A small class-conditioned image diffusion model, trained from scratch.
Training: soap at rate 0.0015, 12200 steps, batches of 128.
Data: trained on rendered roads seen from a driver's seat, with toy cars, trees and houses, 72500 training examples, 21.5 epochs.
Rows from block 5 of a small class-conditioned image diffusion model, named by matrix and row number. Rows with one number belong to one neuron. Each number is 500 + 50 x the weight over its row's rms, rounded and kept within 0 to 999. All counts start at 0. Numbers have three digits each. After the name is the row's rms in percent of the matrix's.
Before each neuron's rows are labels from the 100 images, of 14976 (inputs lightly noised), where the neuron reaches its highest value: "colour at peak" is the nearest of a few named colours to the mean colour under the peak. Only what is clearly more common there than usual is listed. The data: rendered roads seen from a driver's seat, with toy cars, trees and houses.
# fc1: MLP up (model.blocks.5.mlp.fc1.weight, 576x192), inputs 0-191
# fc2: MLP down (model.blocks.5.mlp.fc2.weight, 192x576, transposed), outputs 0-191

colour at peak: brown
fc1.90 114:457440550499445515448450550509469458513445485564516356546509489508559479552570484436474491565488512494567489516500494459534572600518436541489502562523506440513518487515518550510477549553525568493486485519438411477512470619491534511563490679556477620453446482479512546436604412593382508450386565483516519550464533517481484511607466539456506455474477521451470507493510470504390504463497407509544536475463520532486566483463503420403491439391468420461486489546433536580476578433536451461626467394492507504483536493505521554492549387490459493500467474474449534475490464500535485494
fc2.90 121:511498533498542628521561514504521425492554479526463560493515522502484517410479459489531512492609465577514511536555517525627512520519571519501503543585533600568555557544555454430467527512507508486526458434390466492471411492514451479443465516471487498480508440548606489413510502443438454482473496411508534566541522565422568509484553513533468579555518576508474467583413571544494555585460573429640434546446528461576549564503476484418457449546551510467522485519557565526511503462478493493460444503476541538461423446499503449432515620534407508576423572480494514396501535479544398495

colour at peak: black
fc1.135 077:531492489533508526377477522447494448485514430425521462492565394467451362523576456467568564491575495488488521572529549559547463478530491574561527480486484566510494542522468472472565525466480552443611415519521542578526471550541464576461523606521448442544486471469520533505469527547517475488563469557469586532520521457505546513360510525497515535549418503572454460474463494497533432563407523501481532563479543498429550437493465510559483490599549539649437450523468588511467454484498508486442553470532430562563470398479454533461547585433426475482558569576475497512590434598477519527
fc2.135 085:478533457511485449532546467466429529487468490408487490573522491461454346535560451493593525548499473496534540590458557414525487457480521379508450433490543489532446559524404482511535564475484475498514510510504528503420521512510498513509511482501528517537445437513462515533420491548534441470496558391498486458528483496558462493436533469564447540486410508531403534588514535547462438464504511493506433612476476537525495476581526425654571571486582578490477536509571468569446463545453554541574561601540575506456507499428478530590514484458480433441590475423385524448497554389439457479

colour at peak: brown
fc1.194 093:501464557519547461467615527586455515537457531551465369468439376435457472441453603457570593456366499558573508528563494560587554461517456460500482489509492482507576516508437498412522471506453450542528555519544495537492587431539430492468503580534444538531540524530588470482454493451453479547416541503591562482496408547482447541460470479508535516431562491492403450524402585534510520586426592441389475487506555525465416518501498468478474526470502472506432568533500522456513521460525513510477469494471492583546584561604485516521531516429481526386508494464450508522437475470552451501
fc2.194 090:433540475479532513517513519575532482523494473554552566503493454468515484475539616498603417553357522514435518514587496406555454539534523576536499400559489507492467387528525426492459488520510564456462518487586591420420457435558518473468460537471528443471532502530489455443498476552500527444631462531505556533456500500560538520522481479506499579473515492498439517491577400599442515451538559503413499479485517497465445474483552564415551545504468527472480502533457427509436521527440430536471477502409503528524439593427431453520486482414434491630522561599484441406511506605537489563

colour at peak: black
fc1.436 100:527472505531570447474534480568410397491494506510556512478492429549537486478462425435535456483495478501519501542524460531502501505574519501493444605530513539464535489489477490552519509561575461567459522384506485449621468534575535490432353552415532500379491586513490480505395500553518433405423564425523480527514445437551500487559577468578498446470489388495514462486553460487524624506543430382518585556544489504510492573513492589557502583529515504439495477467548451519472415578492567477548511477485509402499512454497476553522547483449487476397584515571439523468546462547483484423
fc2.436 085:420574553653503469499489589515618522510487471453552470441478508493544569454530395464458587455521562493543452510441519502488470477575602467486569589421481549398451593510541538592531488545523529535491468544508520498587496491515519561519529482469507499603458568500497524455490470478432467555535553583534575472565461515590519548538375538522489450459478487543447479467419558534460563501455427508551487562475504497449410492494560403524473516510465423546475432514521467420400457511539443430503497493488447473541496483525539471565453547410449522570574414397532470537484540545478543466

colour at peak: brown
fc1.227 093:505483646533503508428591538535452505516486556600491497598507522474584471366534445356465528447513479529419512453462433501433602542489527456515493431536538575568500515440510458498552541536504459466513533518577482472495441537550510527482461508560573574460529544538489463555436514437452516561511499512437518475486616509451489460537514543567529502467551543477405538429458472549494571505494447463348591491524468522469515437496548509560540409457528529560466479553491579487546451607499436479520503565462548517513449457567547466539483530522460471517559509648590561502435501470478490542
fc2.227 089:506524565531568457586458552513534471488518505600443533410422543428553436438517490432505484432550439561567543545410380511487452477536503562535493495504480538464555504420548473467562522549466559474480543434469472570499428510476478484457405566583541485502502505529394471509516477471474486417510482539491516460525530512471438531478523567529416483443527475504503538581487629526515527585521438536456436495579613458557540455566478470549543426413385454547429514465545459537601518615484563548611463470551583519443449541471431518479522486462485518445564476494565533501565534566502524553

colour at peak: black
fc1.326 081:431561484433406440592497560485434507526490577479544537478429465480501486482456500543470518518488515526534501618498465445582471487481520562613484502501596520532347498504466469540521552595499439516428470399525578531529558461514487531534432574394490470444423419517542500583519501501565530507544539438595472576532515537578553570436512521532476500477541508524549423548440474572491395472575502540465524551450550445490506584456587425519489449455571472455502568517618524489536472521578539402476570456560536443532517502470465488542521493489480522488486547434472467436418429552572475488
fc2.326 080:394512439532480527571520558497507501513451499575475475471406521527576565450440439547454501462520489521441423550423369517526489526458573485609482509490444455502569521522564516500533500486523406625586572578498542479558337449528567525536463448494520514549429481526520459520477480531513516508444576583533581450504554517431534560507428536527554523429515499513460502440491514495534481497471564572464470562485491518467450468551554473552579512403465462471513469495513505469531424486439501551601406531567454411480499617552529498486419509493503541475475403549499565511449571448609468452

colour at peak: brown
fc1.440 103:426498453525486441448385546503507467509466564418539478494442407519394454501586547416405521523442480555558454481491575499435485543409481374556534508518536541423405572425428488512533485440487431562553550517572502544519468505487520508551447499589573529539547449479538509530513393497496557437554502509519528540508479452413445495529411571520468517548502496519464440531488499478531517443471503478438486611520554492529442468504477515541493555507399574593494456466571503466577523595444484499567550505491460495548571565548520489392494486461513513472529435444465435520613518488569376479
fc2.440 102:506576522494455517485493513559548565474567486544536518591389540512474532487528476502491545397572497471545538489522436528511532470442504437513532581429454478500508567579454573615502441534501537503537526481578624538446536525483592534549542489543501518400531456423516428441449509489439465527554506475543450473470419510568485530461515468472520484484513467432538527440446450617487487460496476468446411617572656495435533506457523510537443533522515540457502400507409564519648540491470598486478515383500484449486492496482481514521483421571546429550502502553511521555481542396516491431